A small CTC image transcriber, trained from scratch: arch wide_resnet, norm batchnorm.
Rows from block 4 of a small CTC image transcriber, named by matrix and row number. Rows with one number belong to one channel. Each number is 500 + 50 x the weight over its row's rms, rounded and kept within 0 to 999. All counts start at 0. Numbers have three digits each.
Before each channel's rows are labels from the 100 images, of 14976, where the channel reaches its highest value: "strongest on" is what is common among them. Only what is clearly more common there than usual is listed. The data: seven-segment displays showing three digits.
# convs0: first 3x3 conv (model.blocks.4.convs.0.weight, 192x192x3x3, each kernel summed), inputs 0-38
# convs1: second 3x3 conv (model.blocks.4.convs.1.weight, 192x192x3x3, transposed, each kernel summed), outputs 0-38

strongest on: amber glow
convs0.64:479576523527581585470492525527535403421502439453525617614424543545535460513514564433576504507457524454546495554455523
convs1.64:545463452542442412477499501546521379448418467499553476554463526490493546523416495572411583541447478555466489489444499

strongest on: the digit 9; second digit: 9; blue glow; first digit: 9
convs0.51:461479563580484551419535492420486498551505532496448438537503562449562482462476526617509520479503429515452501475542472
convs1.51:549613450546420413477488505477484502553513465449455475443395529581463357423459437499555429530491477458520518468529495

strongest on: the digit 5; blue glow; first digit: 5; second digit: 5
convs0.11:557419430482560405457489490445517486386559555441549483475545462446472472554476492472452496464458477393507461453467535
convs1.11:469535431436523439463504533492473457570549404406484407523474534500456528578589389490425511382441470485493425493444541

strongest on: the digit 8; second digit: 8; third digit: 8; first digit: 4
convs0.43:549488484556438570488486468465445554506414564512580441563470466482443459563556513538526516479538565557484428466452545
convs1.43:519594471515436481440504417490498521563509605512529517481589427605535595449616484496528490446479379506459452521508521

strongest on: the digit 2; first digit: 2; first digit: 4
convs0.145:417564560481512522503459486530477478528415484589497516461434502493554547648576580466559549456531477488555551524431535
convs1.145:470539507515488492526475485453448532484472463513522454502468485513597505562566558408430551494474489497453534454481548

strongest on: the digit 8; second digit: 8; first digit: 8; blue glow
convs0.47:506535497529467468477512431498485560450623491485546497433444449508406511566506496432534432475536615497463484456548546
convs1.47:457517466518497501508478482414552550547499549550514482535443463455449566437560489533548438476488571499596432441485467

strongest on: amber glow
convs0.71:563519429529486474482484485472514479490569527445567522537507450535589432423473487427557521488437556434456393600498553
convs1.71:523516456448474543554607506542419602436530549650536465508523547500485570480633449506486542458551448483494526488493532

strongest on: the digit 7; second digit: 7
convs0.133:463493432545508512474493457531529430533546506410539490501553509513562518604491594558559487526482534510481511550548561
convs1.133:577603553434473560507543596501558493487510462604558478446528470574394564425513516508450542554499526550416520668507472

strongest on: the digit 0; second digit: 0
convs0.160:446582512517503484572519460527455553563501648441527484519478543431522374516478468458548362517519460564435520470492515
convs1.160:461517460527572587527439510512512466479491555503547567496438491520461497513458555532474483527586534552501594657452498

strongest on: the digit 2; first digit: 2; second digit: 2
convs0.159:509466517492689507470457598507446542483515512463432463563490438462494458548431496492485468498500419501505445497539492
convs1.159:582463572554623562474491578635490494464435528545545481438445482481479506409527491474528576539457494475500589448471529

strongest on: decimal point
convs0.132:472464481461533502509465572504524445585567578591549549429443435444568429557492555480569513470505558524462435496496483
convs1.132:552479395512448469501481547496429420490506481535438547505493486482582463504502509490539540513489474438481439481506531

strongest on: amber glow; second digit: 0
convs0.189:468536466480385486471531507465469430511567483503553572435493461435553508566562370498458499509478540578442484504455520
convs1.189:476522473522443464518476441410553483446514469535502567554400520473572486451524467461358447535444513461485488507471571

strongest on: the digit 1; second digit: 1
convs0.137:440481502470517564541461509494509466492463587520488470544466476494430581530486492552474540456430510580459447554461418
convs1.137:560527637491432504469500440567507424485424460425514508468486438508419463509560440485449399562509483401459482343417394

strongest on: the digit 3; second digit: 3; first digit: 3
convs0.141:508452505537448530481465522541405512564400446520489424518420522522434585582488539480511583478535550418469530486493456
convs1.141:524515479578475384453563573524468577467559436484584458544466518397510461442479439546493551482479469470605507595476465

strongest on: the digit 8; first digit: 8; second digit: 8; blue glow
convs0.167:584437476608545466540499552481540544478500456532429544503404403562479494485495563601424520530533562544514477543453466
convs1.167:548502459529505488452448419522472496437483556610422482498506513521521457526494539473552453505498492528484500465512478

strongest on: the digit 0; third digit: 0; second digit: 0; blue glow
convs0.174:469477486532538458464416564716430503419493542395528521487484476442481449502457518412554413495490461468541542471467477
convs1.174:465500386522546441529526588567576502563508529468520522466431570521511522493474478531557575535447457462499509531486570

strongest on: the digit 5; the digit 2; blue glow; second digit: 2
convs0.164:515449522476518513479519519631457441455459576476546444512415545470516480423506484445540469447484539544436502475560544
convs1.164:508549427455478516437592518515521441469490516474502440481538435437434518497629466570444511520523498492539512644429607

strongest on: the digit 5; second digit: 5; blue glow; first digit: 5
convs0.106:539507500485467540555456522453536457520536503478562492487466441514510533421503466528459481435504479484495521435442518
convs1.106:485509481417520568462537533496476519465472533553490554522545495386482504427527563515378525479370385492461483460393475

strongest on: the digit 4; second digit: 4; blue glow; third digit: 4
convs0.1:522537543564516523471515595538417628497513555459456512518486411574501393455445467585465422471433444496546465527502593
convs1.1:571422525450473467443442512502478478513438505513524544476511569478536521546525529555508586506510408500477493518527517

strongest on: the digit 9; second digit: 9; second digit: 3
convs0.109:566509498416464536634450445501508414530591509512469436500525543464570426531508546455430441454487557488465467481440455
convs1.109:470528457527494495510456513521489627495443494532524516458390451543554428470405466447488408514559615543570492488480464

strongest on: the digit 9; second digit: 9; blue glow; first digit: 9
convs0.84:565491562524456445447555501519526560438497468515450489521448516485501434568523581554450499486446479484584628485504467
convs1.84:491495500404472531500496418451498450520509489504538434437491417548461566503472577431560468426476439529546535457565561

strongest on: the digit 7; second digit: 7; second digit: 9; blue glow
convs0.169:524533596459514546556439530506534539533466492448416507503460453612479482515464489571451517576484518451616447539471463
convs1.169:508480456467549510464430536480457469498572428577515501374616558511443489493497553536488487482507515473458489427614437

strongest on: amber glow
convs0.114:474524452493545465401501487451490423535504531444505484559491504637513493496543504502580485553402498523474463564472536
convs1.114:539517511524530477567479542509430542433505537531575515553463569462424529396462497566505509538522549472455488517588495

strongest on: the digit 1; second digit: 1
convs0.65:451475556457519485543566495502550571467519516492517397491583536565581568409478461505588520503531432571422472492499508
convs1.65:525521545451475529480587542527427480434482545504519559523550458507428357492627488455453438427507547454548507455499564

strongest on: amber glow
convs0.33:534527512480481452489440568519480549503524475459500606514451458526589515523567568527423498485405414507445465503578485
convs1.33:550577490469507543470510557528499467479479487594593629398471517477514521522533534537553562420506472441433564460484468

strongest on: the digit 8; blue glow; second digit: 8; first digit: 8
convs0.130:576549510470562523535528588415548484593534454594449550506551528482533475411494574481462396533469421465572554469479493
convs1.130:484465538510535501532404345448474505512435440543426510530466551480529468538489553501495484527455490410514624471529404

strongest on: the digit 7; second digit: 7
convs0.62:537571450538400449458374441433529437507499425497511528524482465518489563495499469519515432474580545532517539561401600
convs1.62:462503515575361599519590523486538515485474560480515497479560461530575617481444504479437539536527534530400556639535509

strongest on: the digit 7; second digit: 7; third digit: 7
convs0.37:521512441573485489519427574460496450485485508484535476539552547524529424577478503474499434472494555511564536512453543
convs1.37:477515448458514584499380613434494495484538520535494436556541491457387497469593547568527483508483540597466539623515475

strongest on: the digit 5; blue glow; second digit: 5; first digit: 5
convs0.147:459503455499593510483412447425651440522555415546617486551515427408418516481419561558471424448413490489563494463510544
convs1.147:546535528397459555481504490484438556437450523559461545550547516523469469456545536487499435521429500454467522499434455

strongest on: the digit 0; second digit: 0; third digit: 0
convs0.120:484614547440552583500533530443506553453483525441471476559548492431660553537587536496468489498479444483562515451513471
convs1.120:551518506443498505550476509448476518496578491533578436489434517544506433492526547580515432561538467560523616561490544

strongest on: the digit 8; blue glow; second digit: 8; first digit: 8
convs0.3:467434483598465502540360467492538586465502486531509440512546556541488504488599526477425589520522559503529460541537473
convs1.3:471477573478545502582508381437455506440469624539504508475472415575477513416498531513471526518504489449536579388509469

strongest on: the digit 8; second digit: 8; third digit: 8; blue glow
convs0.153:428466475510513503473570466448507589544497468454440500496428426570554521521543435444568531540577398458480561367493477
convs1.153:564534589459519548542433423462536495490418458543502408565563546501502522498482545486474485560460455456465494500568528

strongest on: the digit 9; blue glow; second digit: 9; third digit: 9
convs0.35:565503573483508483513515427575502429473535512578481515515507478476581495546499523479524492428513468413483415471537516
convs1.35:536500448483374439541492489459505465496540548423542483435549517473498474420449551455506515485521547470394598505528560

strongest on: the digit 0; second digit: 0; blue glow; first digit: 2
convs0.16:448447505532545552520529517537474488409521469349551531463505559547409560425382435476509465515514489554501557464495462
convs1.16:393418478481554560516440455507619417482483477479475450553417529468517421594459444575465517534393485520445543489464423

strongest on: third digit: 8; second digit: 2
convs0.39:545591529473529484487515500524515447456490457533458440453550539545583510388509412541488464491557467534461478518618470
convs1.39:550345441483507522413482527475472486517508435464484468382488461428475447503548435411593518468425508458569473503476489

strongest on: the digit 2; second digit: 2; third digit: 2
convs0.19:421545531518548602620517469474447478504527451531501505501484407482470445515616441463485482494447610474405518483505558
convs1.19:540416524498472493539487518470457384468439565540494489449443473439527425540518448520425414533536405387503454409428509

strongest on: the digit 2; blue glow; first digit: 2; second digit: 2
convs0.140:557392605442621486485496525505576544535463545539439533508517503558465534477505548491440438509475462435492499456421588
convs1.140:577569527513630481571508395451439455464473483538459512480446490559553532499525474492465425432487546493481557485506502

strongest on: the digit 5; second digit: 5; blue glow; first digit: 5
convs0.176:571536435449536506508569512502638459461456441412555469454539501438585444455510486521424522419422437509489420554522617
convs1.176:420542526464502566596513405454505504492520502506476582473540429568419549411488491625492432471490436472467583497453480

strongest on: the digit 4; second digit: 4; blue glow
convs0.188:544430473496486630559524439575479460520459548583432437448522539492480632539444446511517564555555542533569463488439503
convs1.188:459469504475504407521461525463502379505531565540465561471512469472501560473488480436447440535501458532392604549514501

strongest on: the digit 7; the digit 0; second digit: 7; amber glow
convs0.131:496450500533474492490474490555593556473474488500500477521504486485553584578458484541604568424469493407528475476530469
convs1.131:542495499495504537456473491518481553524484523433500448469424506460451452508434467528506503503542526494573473616457489

strongest on: amber glow
convs0.178:412502390461406516477440498564499466440490563338502617478484531507631568459560529477540439487443489525554519465506555
convs1.178:527495493498524498487530550419529397460447485486544452435426476492580474443525579505467506574501498528549576530497589

strongest on: the digit 5; first digit: 5; blue glow; second digit: 5
convs0.118:503501515439530421569516481570614456524421524549600476451498621510496535485485596499517547467464527540459505432492486
convs1.118:517506495470504480500468475458432461530611474552529429584502445462565492444512469528483492500497497489495620524373410

strongest on: second digit: 4
convs0.44:488545584602565520469509457396520537554488564505469408481507533535485462490483526451539500453359435461448481527411449
convs1.44:529488615555455519493568552567387616414453471424502515386430568471392525490458533504448515485508443435461547461500515

strongest on: decimal point; blue glow
convs0.138:598491425529435464448509501481438566418504504471504545447500540479513572453473488505506520494452585501499422536464496
convs1.138:398554393511481579529496491442525449555541462537520524487541518400498481492473530478529358565371496604484595465505571

strongest on: blue glow; first digit: 2
convs0.7:384497548480639505517507505524529546531458538486506577426511583507546589485649551487567514501557516500472478450510425
convs1.7:522424525535502548475400504422486524532486415480449519403558494519520470551488440422446518511506537430482655528472470

strongest on: the digit 8; second digit: 8; first digit: 8; third digit: 8
convs0.66:450538535586486517554598586511529502357462593521515427494421430529442501540534501523440588528461513533518507498539491
convs1.66:425474503429566462493532487483454459500467460509477449501498480537489449485586495499539548501522481461412487469525460

strongest on: the digit 5; second digit: 5; blue glow; first digit: 5
convs0.15:477505534494563524558536555489551398604418536478518450450461484502545486461505578499574488447461537493486459463507547
convs1.15:459535455479437440488501463491440448467538468501502474503476543392532518498517480498516478459482391472420564478442476

strongest on: the digit 7; second digit: 7; third digit: 7
convs0.38:463513513587504514533428517523402508416542497524536523499472501569488532456451485502599473501509524485667404471498492
convs1.38:465499380456457579498415476514561462533450517480387507427448471484521516496447484467500473469489583503372607506409454

strongest on: the digit 0; second digit: 0; first digit: 0
convs0.78:501516460473487567551453421610450506485565647443512383473531486438493424522537506426507458484565543437478535429456580
convs1.78:413566574453500502516511577553564526524523467462533474494469487442539437459564462512561542518482449487534547486479617

strongest on: the digit 1; second digit: 1; third digit: 1
convs0.161:465505538537528531568606523496561438444525462538588503463434486450567526501414534419526495476506544428478484522549511
convs1.161:440479541505466608450421511447506530465523681528499427507494534397437415509503542478497466556554479493494555461446502

strongest on: amber glow
convs0.143:533548535586571473502494517511507475477515435535522436451465519596481358406459475538481528511466413491509506540527589
convs1.143:534474506548525557506488464606461515550499543487560487578468456546510518475450475451457571418478418497501419570475499

strongest on: the digit 3; third digit: 3; second digit: 3
convs0.40:520544467472473446486423491497468447470640433397539494498511501453537346475519507445495569488437564529475429449364442
convs1.40:502559515509525520572494434543488657536499399525466463526418503459514426570506502486436506458566568539536468443409506

strongest on: the digit 7; second digit: 7; amber glow
convs0.27:464478516523474538523429450445546490450500525476527522510472546520449564548510436484582452401536511510629567465452487
convs1.27:556517514450518543428445602542603474493456538526510527482515457522493489529619609482512520496462480590514511689420460

strongest on: first digit: 2
convs0.83:462494509496706455475410489564475580476509561503484496502494449458512512496518508469453474520494414548473554432497531
convs1.83:476447642458634563537449518509451471531509427556504481429422504487447395445486555471484527483403462541462541456561502

strongest on: the digit 5; the digit 9; second digit: 5; second digit: 9
convs0.86:520469446486524591509450522498436546496517410513449405459502467503535345444453495403370406533489495506535454423451523
convs1.86:424514512494464426516480522521531551465490459418443519442454480512522532414451479506438519562444502513576553468483533